A small segmentation model, trained from scratch: 7.2M parameters.
Rows from block 6 of a small segmentation model, named by matrix and row number. Rows with one number belong to one neuron. Each number is 500 + 25 x the weight over its row's rms, rounded and kept within 0 to 999. All counts start at 0. Numbers have three digits each.
After each neuron's rows are labels from the 100 images, of 14976, where the neuron reaches its highest value: "strongest on" is what is common among them. Only what is clearly more common there than usual is listed. The data: drawn small creatures on textured ground.
# fc1: MLP up (model.blocks.6.mlp.fc1.weight, 384x128), inputs 0-127
# fc2: MLP down (model.blocks.6.mlp.fc2.weight, 128x384, transposed), outputs 0-127

fc1.56:509471488512524520510514480457468530486441492519450545508460493544518544516493539535518527516478495499515514484505509479528461488493512527496495492528487507538513513476530503550541521490525481493495531531498513509502499514493492484507535525495487469498470499485526512520504470486424483472524508487492487519520536570525552513488476494489475514492493494518480520493521535516442511444504
fc2.56:499504498506475515467546542464492498567510531468497499519493524502499510553550476503516527523458512477439483486498521517509465463492506530498548497484527499498532490515481504511431521480492504550492477524493491545533432487520521488520516500490498486512472465467504509495467525485515497482480490497510482533478521467500494489477483494478468525500480539468524515483468499470528497514453
strongest on: jellyfish

fc1.320:476473515499483507464469516484460525496534510487528534480511500500515480474545495487501509495490466482516466459510520464493469498537473477455525489557545488545488526492471550544500510469465503462487498531467523494468518492477503502483517495497493489464470463507478505464518472511525505508535473478493517495489502521435480557526502531494468453500506508543475505484495517503467520523532
fc2.320:478546461445511542500515516483508485501475530493510531499517503536463494523487500498551544514491514481520492515471486471507509473518482520537480543480503498477510529492534461458464477540513523511521458488504463515514503518539529520493491481522541487522532511508468521503542533501479469478480463501529526498460501469532508525499522515485465532477519494472560508478538507510509493534456
strongest on: jellyfish; white

fc1.54:567493446511496476505521468476503481505523487534506497474527475540515506479535478488495530484493489494490494479484444407526498494513503478499495477482545485516469476515527471504482541487514486508462537527522456508504502534500464498529512519501516526456492519493528503528488539486522496518532523525506457504535502486460473480482509535464459513491515489483535464480502505509540475498488
fc2.54:454513517467504489514467472486461533508498541508529549515491530499471515489481501460551480482482490511532483487514503515526504491485513492517497496523458517563514488518515495519534471493510495480513558502483515473533489521536512492485482544445498470521508526472478497533506461485491521532493522478516511531524537481503516519523549537523532537440450483517492487525497474463513490482515
strongest on: snail; large

fc1.50:525499520486485526481520532542493508512499506470490524505480522501498487458467543501514551511519468507502519517512481525501514479483462472439533504500544539534502490504532480529479516525512524483519545497556502494500503478499469512550499491510473510509542495472547454527554493524473521510497439485456486530528511532471522478516505482512490472505514483524461542475502535510531486500500
fc2.50:497483511473523536510473487483500496503495571466555526453515459499513552493509516484460482509504493484466476481524509490489495485510470481471543490521466551512473548523522526517480472471505502521555486497493510515489463508512540458490494516525534503496492518468512458478515489510527507498531483469483519543490502513474531470499482497514520504519502448553502476482468466479502453506524
strongest on: jellyfish; black

fc1.197:479475531532453523506455525517492521463514512482505486469515491495466459486535499510494509539489502455547454532505519497531511501527499497498500499554499520508513458473514542465462499487496514513509516495504446522487500508488505477545546491502464496507508467552508478500550480497495534482489463502503480484504564494532497502517445486457466516502508464493467475521506514530537496469494
fc2.197:503525536507517500532510481478537554516520504546487526518500484485480492541500529524509464485496460475515507498520471518457489483522472501500452520488494468542490456499478510480507506522514495505510507494517476440491510503527489554454497522476474506475499457501507506519484434471496540524506453464548534460531496505500523523503559478480512537469492489491522540473491472493499498502506
strongest on: spider; large

fc1.66:523492493455530476507509471494482500489502529544499490512484522482509518517514499446528529511518496450478497493527494474514461496488514495481446489537569485524527491475495537462497520462480517496489484526496481511537503486522563468509517485490508466504517484501481477521552516490511505516461498496534492477465530543526475489518533515473527487455504500518498452494540463542516553516487
fc2.66:498521490462516475487515482489498511492467512518499509497502524497483452457520525551485495495539463475526493503535488499488488482520475490483507506454471485513532485510528479542513483503510468495482473514531496531487512489537529491528504545498450517514532538516495491505533462535491533495541453461484438517537513446496484511524468468468519551506528516500533492491514516459478519536533
strongest on: jellyfish

fc1.15:478556543500512524433463471517458522463470514496532494523484534515503512529497549475488512490526500455466547481494470475511538476515476463500477511500495498516461522521551528515515507489470513567495494525502508519507520512518487521525524518508498478473477497467512502491468514486496505464486477508504505519515542476491532519474505512458512468507535526492475478523525444486523468478485
fc2.15:475463503474509528526476509509479500487517505471522467503505501496522499483538519470537466535511486515506443527489492455484487461474486552474506450487494498528510487505483505507469447506526494537506483503456508516534506506514498481503525498536473490497478541424495484534497499525477513507475570499517554512494525509484528486504511496509483516503510536493511495492421509501521527451521
strongest on: dragonfly

fc1.118:486500532521521547489514477459514530500516486490450505491486527533549505483484496558482508473471503496514498460536502475549507544490500462467492454508516492538541521461524479489466490521461486527502479468510543519511486504512491467513491548487537495481488498456500516514486483487503512539524524529527491516503491529538471520510448454495465495521518533465477518498539511477533504503481
fc2.118:478500540497494478467499541494510460503457475509447533488474496499492473521502486524495506497518514505467481468531496494513512468449499509531504527492516499469540492510518459508503500523502535477520556503515497482496453494497464476502487475487493485503486538540540526468496429487504493501490452473493511477493469473528565462487518508487466517497520481521510535526489491504459515539440
strongest on: caterpillar

fc1.180:493505473464491500467521481505482477486444472466514478484544534503505518530496474499505486472512505498449541510510472524505533517465486544514506550504524499527529513514498522500523480502540512550515525501520528520545517540502445471522463515485481472479503477486509492493514504477542472489443461452527498485535476503514496512515531518463521454468512521463473525499478470504476489485510
fc2.180:499467506532496523520460475460461507524515454491533517476478481500479518513516490518520569492497509539526493531485490524480529493510466483501496547525504538485519527530519484519543491495488521485453506512426474499480499516472517511491486514470461519531454527512505466503489487513549541454521510513494542525477514514538485544517461495512482499503464518509508500508510484497489500472445
strongest on: white

fc1.10:498508520514498463476468510489543510524527509454516538461501524499493477494488497495486558482469493506492470470498481487540474511521510486509484538495479519533472512459476503494475543487450529463493493516495520486480497506525484512523513544560541537487514493476471486531489481551481510518479494518462517505509475497467452469571480485464481503468548488510508533487504498518523538521494
fc2.10:530482521476451513481522501456462527526533495480493540535443509527528502523482521491516526535472469513476552511535481487486490510510545491516478495454510474467464504485541469527483533491511467487530520484476537524485491524462499517530503482506529495536492532504522515522461513517523522503503517476504487453455513478489493510512516541508545449483474466479475486492520496532502510467495
strongest on: crab

fc1.168:458497521501507493464486515464502495492515524491493479491462508485446485477497514493477503461513523520535458506449508509496481461461484498488490485473459511534510484472478517507490549509470509497494491495475483492429506496506464509504534488516492490525475473476471528496506523484465547539537540492494467508519545464460517499499544515504539544516531474519509475480487500509481573506533
fc2.168:527507550477519504507513494501439501539526504511493495479501505507511475498491480532531490503486490495488525495533473553486510510528484529489460500494471471474510519459484517506531492512523516487533500495515461483539467500551522476545495543501518557460533530478498475483557525537512453494499487476482464544488487465520503497521467483535490485493491465502467480518533539511444508481498
strongest on: crab; snake

fc1.195:539508512478487505518459487524462512467511513504509531521489532517474499497499500449529498521523521489520526465467517436529503504501475463534480475520513481495528528451482517472465515476506468491481486472528460488530494496501522497512474531503492520502509500489503484495562440481474475472464481562520514483484503528515496522519458540502531473488533480552469484479520486475480486523531
fc2.195:485538520519518490518545490550543536469531481481533529506495467489423527465528497486445506526484461487536476486503507490480496456513452518495467543508469464498498482485510516511518508455464510524444514524521486514490500486499529497525495456503495495486496510534487478508496522482506475559504511477533471482483474470479472497505487464482505496485523534528488503533496478489483547492509
strongest on: large; snake; dragonfly

fc1.43:521517453515514493450512487518450492545514521473479514445508521508528515489535482448468462475511506519537481492532480508487498512487470499460495527499509506483484475473459486523470484510542480494461519522490502528474527508524531539500521541475482488495500471549519477467506469500527520492499500516537474552515486500515561480454472488507477501471495469511455513465531487508520530495504
fc2.43:517503487507483511475480551488467503496509472512476489462510482493500469497512494523479557459491479470495511514511501552488545491468492488538488505493519463485459494533526506499520500520503440479510499521487492490518522483539539501511533459434461481547485519490479526520512529464497542491556519513506481526453473517494533511524495487484540519507513534482523457505484466478512487453494
strongest on: dragonfly; large

fc1.171:469537523503520503539455500485503507475486505509509526468508513488555522483501448497475516493496536491472496485529517524554542487493491537509459509561500469526521528453493484546507521507496532528476505519480490451477473502527515468474478524511531471500525512464506519522529540509493521501524510446515501525504488472468512456461468523517460476517497501486447508463492476497490498501526
fc2.171:533519492470506503513477504515524537553494505466452491572529463492527523493532476463515515497516450486528499480504492502489486481477521475530512505505525455499491466510489536497519484466510542489569500508527503504533448482514466531504492526494527482490515504493512496495512518539524547506475520480489500512528493533510485445539527491496458542475485500504486493492538536514475457527485
strongest on: caterpillar; white

fc1.357:551481475540491469462500524485444463481522513508490518494528507530472489556514497518505493478488519489487449503515504497489521526521454486501518511477454539561495490475436512539501479536499513485471541534524470513498527493509506510482486489502516471482507472521494513443520474529510492532515511479554490477511513497503442518469502532480518504517525470533521492487490536501507500526533
fc2.357:472499524495482564550476488536505464572541479486496514518490515517504474453497505485482509532495494475499505472477496472487529498498491454528533534506498454488510510535472517526503495465488539453526481503481564491470493523491508499524526505508475526506494513456496529486535516492514485489523496531492466478485496508486497497537480452538523547467511522496533474497481479528500471480454
strongest on: spider; crab

fc1.290:491518527535489508499567533484517542500471510522495516511502483466487479465492501483547580525484503473554476494458467488459510527493477473499501464483517495497485489495494501476566491493529510523536484517502520477456461508485510512493512543465519520524507490475499558511508545483512496517515491521494521517497495458527523485496490486533531494519476519517547509501494497512450536466502
fc2.290:474509484531513507507484536533474538492480456471508564496466493522526491481528513546443488512505487503498417452491501515499477471499544474478517490524509486495469530530516441495526510506541505494527462496496480505470477527492476479525538534531523484487494491496567513517504465512520533491503485491509506516520489500491494514560502468492486498485485514509510462495488512451489482514486
strongest on: caterpillar

fc1.25:503509523492511531507518510562493539494516525482483462493518484519505508548493478479496477520519479493507507517507492515473471467537474475455490502498509468523512482522464455473473480456495530472516503488523498483507473501506484541511530536535472494488492502517438513457479513464471562497507476508494544552494497516519515502483505544562505481520517496474468523530478492547553492487489
fc2.25:481482492503447483522516513475508495482528512525528487535479520507537494508467486564516488495477503507518544536491527503524469500495483529494469523511532460493473501484522488486450558488450472527487517467457530495504473487510465471510547515479506541486519519488541454533498458510511499524524531513545483500476493515530529489526486476496473468529522484485489480515439516500482504512472
strongest on: dragonfly; large; grey

fc1.232:523533465513502497525485488502507498511485521525460505511496515472524518527505534508514496531491490475517551468461494478477530493540527520463487467508492554522504475458505539474472503481433510511475474492528498506490512535514543468504472494522480511526497531477522509521516501429477549489475515494491501480522507499507468492488486529481454472489523472529470537538494541482449493542496
fc2.232:484516505473500517519498498518486494493475498453474508467492504512513478454525517477540522509500479519495483453449477543503497497508477496537501527486536490550507509555457473525474503474546510498509484511511494516491513529514536508484552506466545483497516519474518484492536530553468459492495445541504506467520503489488494512489461517501508520471487523483546428506475477529511530492485
strongest on: white

fc1.24:519549476502511536515550481502497499525483541529487550520468474516529481507470521498463520508486504534500484484518505501517524486501487491533532518506466477523463498515485497495536482451510530491513526447525540494480468501518445453480549528460500468510472525501484506528516535482469500474512508492500465541498478452542497500508491471549480531461480509497517518491467486523530505507470
fc2.24:523492524480468482507469469500465525548483453528500504493476477507502474497534452528497493495511489490499532467480493511520507545511517512486458494513526520507529502552504504476472522482475511499566492499501513549478487510513498530512511468543509435470467479532491545523524489532501473488513508503547497525525508461484504534493513518499445526472560466493525506496482462494484499471480
strongest on: caterpillar

fc1.112:501481552474471520484517526513491507532485526501494499494507501475504521481507494489507556496533480485537480444512485467531455525481531507505470480472492544486494488521483517526496505475470472494480477486481484485477493501518507536488516468480483507459484538512484490549509494552485451509488520472470462463462504510459455505534512492468468510534460510451517492478560534530515526484500
fc2.112:501516522552479465526546496519492506506457553487543468456498506486467510492517505504555476490530469504528502501487530485493513506512500499464513502487487524501479531483514476483505499506536493499459565500496496490499480489545546500481483505535518527510532488487523538525499515534508510527476491471495533511471524483540528543470509529472442487454469513489500516481469542469492541474523
strongest on: spider; crab

fc1.68:550536469499501526498504521472482522490442520527479537532545516499521492495516522482499482482503485479482504477507492495496513542540495510517549535467490520459485510475468512475534493479509553512493503472561501506497493524482498508506488479493522469517501516458448475518462464491483493446488521530527512533484527522449468516467542509495509513505535498534458464492506530474488479475516
fc2.68:551480517458492472519465479507456498489468519510497538468502562505453479486480521513515458513509489478533513496514491524465509487507480503496538471481504498498460528517526507496546485494456486544501555479520492488497464538460472506495484458514491514468487510524549491519487518521486496461509523466511521516538493451484508502524473484505494499486506510522550439522490460496496539489484
strongest on: jellyfish; yellow; spider

fc1.238:486543506486546506522530476542520448529520484503493504533504513473543509504488508508531504472494484469465471520538506457470489526536472480451527504506461512506529530484504486494507518517501465513466501495503516516487489516478500450498500516487526479474521488499517530500464477554482480476496499524489500503523476485516469474538536485480481507521521565442491560501522471501499545450497
fc2.238:528474497457477522484438512465470490532473522475511541508448480489480521524500506437492488496491504509509542494493500517497495504465496468503514520507494500517500429497542504472469530542495503450481475542494482556494551491531510511485506519483496476487486582501523524513496510517482485492527506504529508534540522515480510540462511500477501510480512520500479510512476510537523536505508
strongest on: spider

fc1.239:451477545522486509512448536500502464487489497476499472483492485533515498567505524525445511497534491476525485552464493493469529453462494539543525487472509489504511521480465487497505461547514543507479489500516510494465519492529510527504499508489491509517484503512498521549491480473458442492518482479465517505491552513502467502509453496540505496509555493497485504490502467487510505473494
fc2.239:540530463489533484474488468481506527535483477497515521516499501456518509451534505474498500495528520520486456502490523521501430472521522468464494478527461511490526536524514522465523525504522478534517513522533449474487493510459519516502529504469530454494509531480508499540530496495504502485502545486495530534511494493496510517528521503510438497502502432474500509519516465460516502535501
strongest on: white

fc1.340:504499470527489508517511519559463516492483502516494544501521508500491469488499532482528535491506458459494533476494512524496512540528546467517510506502527503536489472523518524517488515505547510499494478488502505471543444526507532491490464483484442503512444465519495481471489476448523527503470463509518503504512490462530436526543505479458466505502530525481505479488473491533504480520509
fc2.340:504475496516569482478544510453510515514499511490512494507496451502464514494523505556502521492509505492497511473463523476520450493498493504475498489498497546470489541470478440530482469516503520479514497496495503516527479506503510504504463517506453477487535516465498483549499511509484457524518520470472461503497513490486558462505493551493455481477542548481456496509512486504534537477522
strongest on: white

fc1.121:480518516497456489456497537540493465504509515552510520499532522524505511505500492498470541447510527519504471480479467513507494485483492459492490524504459476479504478471477487504503526504462501475458487468471490533474475488504475476494526513511459513452475454546555485480493464505508464473514537528520502519522504470500466493544503559469523466476481497520491488531490484509547500473481
fc2.121:511467502520524500508501458499499501490493445500483476512492464453503482494496488510502527501481484496482494508456485508522502525480488518499492514470492528509500527459504492528535539535523511516499549485455500483483540486526537467539483454492465513522507522436480452480502545492512473525508484498510534488537509482497485491469526439517475532465473470448476498526530481566513506482499
strongest on: white; grey

fc1.283:549501517484514522484465460524468522457562496517465484497491536494497514505500484486507509510501531487514489513519517497495551506489548507469468496432485485521436525517507478503485450445502488499539503500510512497507505506524458489525483502500490535523552531540514472487502520460488505493525507508486521513460542485496554514507500516496476531486525477483476498531502463518532540464486
fc2.283:447466477527487489467454468491526526494480469448535470503479497521518481527510508504498490455500516501564534492473515490515485468511516522451507508515462500464522520546481482484541475463522527525478538493513562516500519521481498545502527505524496497484487560495513506490483486536514514486496497510500433500468473476502464506491480484463487517482535520499522477483494506540514488507521
strongest on: dragonfly; large; orange; colour: yellow

fc1.275:524484494513526533471504474495537446536499459512493513491484534470477468518517520488510466488463477452454500501463492500522514487463504467490484492476519475493502488483520531480502459481518473472533548460497482545511501466506490518537523480491495499466458479471519480468544500480484483497497518528550499495491479458499506466532474480489512467552514485477521517494544470510474548506467
fc2.275:495524464500475464528469492538502471456476476527437495528485519494525516507512521479512505503504474491498472514547513537542479524533509515510513454511484518495520476538523483522470540541484521506451489542461490521468474477477478530490477486509489495544487496504490521517518534459485499510450482482493512538548520485525507487497485466479501522477525436540486481488517522516479520527487
strongest on: crab; jellyfish

fc1.175:497478528516475469492525504539487534472487466492504501495515496458526483534461523490535492503487465531506518457524534502528534506474517518526507534512476513460461526486542526542522513523486533505502529531525454498464487486527481455485501524477539493520505500482557460509470497517508477507526552535501494529511545518488502504495494445501514489530506482524509493502550499548521537472516
fc2.175:532507511491501502536525480475529504477529554485507505476465527536443490498492482468482521487464491496513540497479499528469472490515508538438478486501516474523482525502488516507488494508494495483485529455498462487515465467542457462532498534491505514472495517515532531465529493530500466466481467553491502507490509530512492486502484477489569488456499490492475461456501490506463485528470
strongest on: snail; large; black; creature: butterfly

fc1.288:523532470504497489554496514479535502509484441469475487543480495460460488504539526488523535485485482518481470491475488459501466491497486482530498511491480453489465548445520504479490474503490520479506528536551525510469526468504494513511524511489496491493464521486495527487525502539468490489539511511501501488512515460440520510526508475505466488509553532495472516513526528459527471510468
fc2.288:509524515504459478485522486489493494487518468503518486507471489485519471468528498513538466480513478463518469483543543516525521496521471468470507481491521475495511503505486498532555478503511527509509502467542514457549486478496503500489506507490516515507506489559473508537469463458518463536528474458434531509547519506539524475497497487486518501494576495478458496522485469518490504486481
strongest on: crab

fc1.355:515498508479479468505459470499509506498469562504525480513506491517466508468510517476480537470493513482479452470511491462465523493498504483481499465515501503482492506502517528512505568514477574507530487461490494476540496512533506458498480501489523458535472485511515510499470523501461511481512514529506505562516507465534496535467531504456541555502506525525460507513522504494495498494452
fc2.355:470481493486501517546475525500454494524496503528496530513465492475499505476453513479500507522476528550512494480539516498495510482520510481480504517517498491538525534472478479509539498498496544493523511537483469433529527506492534514504482475515543529500514461483517501471466524483477523530450498499452551474480541467469516526514490461491475530493486532476527528524464478513496483473455
strongest on: dragonfly; large; brown

fc1.163:516524520507499469487551457494514498529508501548513510510481486493455461483535497465486487501499516519530493506497496521503495551508508485477476535503532506495529467488461474526463525513468468521481436519570515530529524540494476488541523485497488498483484520503460504530466481502519521467456490484488502503465462449503481498541484517489496493499503538479497461475530515543500462532506
fc2.163:467536459483501537529478510463505513515497466447531492479468494497553501496491553487502482514506492491467473525498534443496441518544491520509499496474473529497533509520497442517526508519488517474504514479493453489509456517483504511488442536468507499527494495524483482500462532521489511457492494479460513516482504493494512503440485477458458530534504516530507476513480501489523510497483
strongest on: crab; grey

fc1.164:493451469500472508490550463512463524484494525482502495474533522451524504546483482504511470480475479493451517521494542544528495513496489526486496473494468513550498500481534489493512460523494522468507507505519461460511487513512506482503489503545504490537535528497458483517526496480512513539513484516522536509479514522465525489503543448566500497523500517508525525485464494534540485461479
fc2.164:465524490480499510493525483489453484471502483505483473514470476486483540518527464487508496502473479513530459476462521518471524496528472489490503482509527524481524549542486509490537503486538510495476517488542503503484509489477458486492523445555515539485474488518492499458488502548479469488492520524524480466520509518494484556498538545524476457467550512460494482456463509493471498507495
strongest on: large; butterfly; grey

fc1.167:495504520520586486537473475487491495473506525498530538511477480460494476547476498448569521517467467541523508472481476515490506501494504514478445512551479513545505496484512507486520472531550502472500503499470533509469496495504501450551516491524506484535496512530477510473490483489481476507519543470494512482468494537475506496520478514495463530514508514494512512496476467513529517521507
fc2.167:502501480496477511547537526476504523520494533517532495469495515482545440469516482534498453507468518508497493489467454473481537502510496506510486506492488514469466516496493527522478489474467505465512463499539489494492510508506502511516536539513447519447501468540532495519477507530485486489466509480503447538539535529511508456516512504530466497497508483540531463481491525443537507503517
strongest on: large; crab

fc1.335:493509507478509534518522496457496493506481516474496556492505492483549474480465483482494525473492477519492523462488510511505476464489473461507497511535457526471529504473517512541541508441462493509498545475494560468468514489516452542531528517486469456483498521487505533540483537518484475497537499516504513470502463485490509493486456481516483481536519457531467477509501499498531482526490
fc2.335:480496522495491515552477515540502506483473511461498470494484496520544510518538492497458516492496531458479519507505495495489479521497488514436519473484526496448472498495490484516481474509489531491456477519537459464476448481537466523504487506530490515485513480515472490479483497517461517442450531475495497466534517476522512487505489524498464533545552465541499521506534489486523497469509
strongest on: caterpillar

fc1.117:487522529470475528524470455519531541521527526459499484493500445515517440466486500508504461485501524485447483520476476502487488497466515507518485498491531526498494490480501534507456496538502515470509521522514489480493484524508522491487515526557546508468486504549463540531487542472505468513479451500492508530493497527528525500484530535519507532540514460506500521537450486489494498528501
fc2.117:505493502538536472512482454500493520470493519530514488515535501507494527504538457444497537448503505444504512505512496496453467484507535491521499477533473490497506470498505542530507531508496504460493499477516470531489480484532512546556534513532491491506509467526493527473518499458538464505507511458502502519530512496522487493508460490486498489480475485520441452522501528469480557488518
strongest on: spider

fc1.18:474495519499507447480499455480492497485512478518523530495453458497547521470445482547483518480487483534506483505500544497538511534502500528470471502511515542554487488490521506489500511536536528507527519544460486518522490534485517493477504511477502462486501524518495456473494531508532543520536474494487507502492506531509466465516524499532492476478487547449513508468497538497514502448484
fc2.18:495488547533487511528502517486509488495480519450487518512477456543508474533539494511545541475545501501477506509479457470497548489468545488509493521509509500483494509505566507482473520495519486524459464486524525496487531480533505498489524501515464514527477475505497527516536464510533498462442436543526477499480486517525522529514508480511495456508492476507494492492518518508452526530490
strongest on: white; fish

fc1.86:480532478470507513512484485482527529478512491544473480511498478508469478495476501478522507474489484502460484497528489487439465470497491492457500475466551516486507493468519525472475481513488520458442515495477520499521476490447487451505450478536498566501500472541488527467517503450502473508501532550547541494492502483495505497523521497485505544492514468478492536475486492480500496524503
fc2.86:547512533511534492505463511487508476546486507515515483528487534482458470469517499471471468496526490492498556490484491470455464507470520500516503525521475455547503542486492495489531511543472530477530507503483495472524486477522489466519517497485463499476500460535447496519544493468504512479494472535519474531507497513453528530500514480493542526467518550502492494502487514466538513474525
strongest on: large; spider; jellyfish

fc1.79:497497480461477457490467492482466520500521537507514516497475483520514474486469489529541522468500483507554467519497507502524481503498497470546465509490445520491483492497548494494530497516567477485501508464492512506480491523474517467492544459509525502500526508523505452486529495483535494460533505475548517546540493517465478496501479483527465450523467486506462524517512506467534465507509
fc2.79:504490439495490541500514513540513486512521473527495482477529496505479527529478513547470488505483528526518503507496468526467550502521489522523517513560538528461499484462515508488490504479528521534514500484477572513483506494491496486488498506502477557474521507506541488543530473532518529463505496519515472479489512516532510499458523515472535512505514529461492435467486491498489553503484
strongest on: white; grey; turtle

fc1.286:482536483515523551492499487505459505525488477473518521532548472509481493539506519462497480511526487494475545512483479484496468511518544519479539481507509522475514472449522524475499498499475523525474515522479473526463481516496481478506503458521534476487512532492515490434478491495540520467495543479507479528521473465536486537462561511514461467489506511474502532496530515508482468471511
fc2.286:486519537453456471501500452524466540510480507522550493540529527492473530473479501486495531485488501528503527476505512523454500447516488558523462467504502498508475493547505498559502502463522507490520495526483485507491550527503559470520503477494469533507473558449512533481526490521505513484507502494495511495502494486524497492515478518484516486538517470509503527503481521539520459492504
strongest on: large; beetle; spider; colour: red

fc1.329:489502524472525477441519503489503524521471515496537488514464457462512499483486499485516521465488481502481536492507528462507558495450497515491527526565504495524500489511483481517494509529497508487516522506486504488479488464487509455474472557477512475479479506533495468547513515469453508522499469568467520538508449464466537487484523491523464497488504484536491491480512475489494465501510
fc2.329:508522529522466535520463479525483512511490484469485516524493497479537468485548533543468514537455483543499477465510496464514514500472480485466506495498487433490475549487490482514572522464515546497532470526520458472480500498486496491541503506504490458461527486541489517523527509515480493493479475515530505473529483477494496524518474490516475494495488498548539491501520514514520460513508
strongest on: caterpillar; white

fc1.88:494479478506523461532511534535493515508496487452526497456463503466484538545546509511496545488502501482492436515444494549516514494495501509478484504449515460511489515478497510515484470509493496514469477509512484492462530482557491520457510512436488510501531461519474505466494492473490496492519469503501489501494465506516507505475512552468486477521497470471517489543561519482523514496495
fc2.88:520448500528521504453474478485493510485473478514477500508490526478480477499500473469483504506554535482538514520472489546527488457494477456505494498481509494496498496528468488521557501508508482504546508540463455473520466479481490486518543517515519497510472482511509488500505508525488479466515485489487467550536505470496471481476511486481501507483520479539456461471440496528480478555454
strongest on: crab; yellow

fc1.157:521487474506513512520509484550519492539516513531504509486515501496493516504480488466484509459547489482483473515493498487463509495515492467514477531514512534480490473481522443479517506455501541504521503463520533556495519510522512473466557475497536505475478518449478512458516503477453495464539492496529496491539523467548509468499522452459490480472524487515471505449508488497503533462496
fc2.157:522507534469479525493485519485437463502507507491534506499431541518469492437491491489526511500471498462478535490532493529464438513481491490526507519503534495505502485512468520525501500525517523539501471465503441501491500504520508463481530503520507515507532520502496540480493492519496467505468506525490474499524470516512453544521480462508474496500541527504446449530501499516528482494518
strongest on: caterpillar; red; blue

fc1.253:501493487523529515478512487491494566474453522546533495470492533467495449462488514515521531498512481484471486515511463530525480495468549505488481504480483493511542492478502489541518456479491506461511490488486525460520526459474518498497493539526538466505551480510485490546467508491519483476545511457518464520540491510493522501503503529528501504524482467548481459503471513509517525475501
fc2.253:478476493486498507506492528504478526498503522480525481482465485517484539483467451500477499510540500491502516513498486472500577512467483557458513500502501515501458517509481501453515480500519468483473503547508502473515475493501508521442491514531532516501469487532447464468516513494451565536491523486517461505533517479489468452496502494493531453504480515513522509506501484523462527501533
strongest on: snail

fc1.55:540474520517504486521520504518491493465455549522485529490445514496476491523520456513484476485508504467448439485543509484529512514475544519505494441474486532479502512514454478500526497513503520508499481511493482531544522532495515504511488496505476480519471452520518494481507487493493550549479527446508456514506516476515473539525495481477532515492516441517485478510501507461499484500490
fc2.55:450515524478543524460465521479516503504496502505566458496478492460473495516502503483501496467483443476518524512487475529515466524530509472520526497494461455529525479529459491545512486507495498472469494557479516519462501488463554525554474494489484494492517512499499495542486510516525523500512525505490482503486531459506499510476463488524474524517503506468486516490499500531506568477519
strongest on: jellyfish; grey

fc1.14:503463482489473463482546497509508504526503453506505505486488497540493564522529449459504531470487509477487508513508473512542500539532545480488489476513518531479509468468510502501511477520513484521496473524462495449546473521477494547517523550565503495544481508470515488495493528498464500524526489521516519512497499519448532484523501497477528556501500496497482514476500501535498509463477
fc2.14:500526509469506481470502519529528458478484480491476506518545462529526502480538476523534495539459498500479495486502483485525503491476456470473476532526504445521466515518533498507495485527488496498486467543521490446484518457497517518525560432526481509498491487475475486513543473519529522478497501516501515487519465505468486546531541503494491509564503472517481537504498506477491517483504
strongest on: snail; yellow; orange

fc1.334:491518545485472491531527464492492508499507538467566503444513479493546528514511521505531491538499538502527476462518485515489491501479519493508564527516472493462509477475481485526467506481469527505532482490479489534491464508475518506521496501513466505524500512533538555478507494536503550531486501521487499503493483464514490535533497488510499564469502471524483482478518433507494489486484
fc2.334:477488466486533480502493462526487491528477496471492489533502530489474491504497545551473486484518528536464498494483482508506454464462471536469491506506477498512484519484528460467504518478459483486510514519476516502522510465523491510510488499488534456518461486494504519528540535511494442484503520477514487510480480501475528509501516453459457497484516471502459495538528548448535555470497
strongest on: snail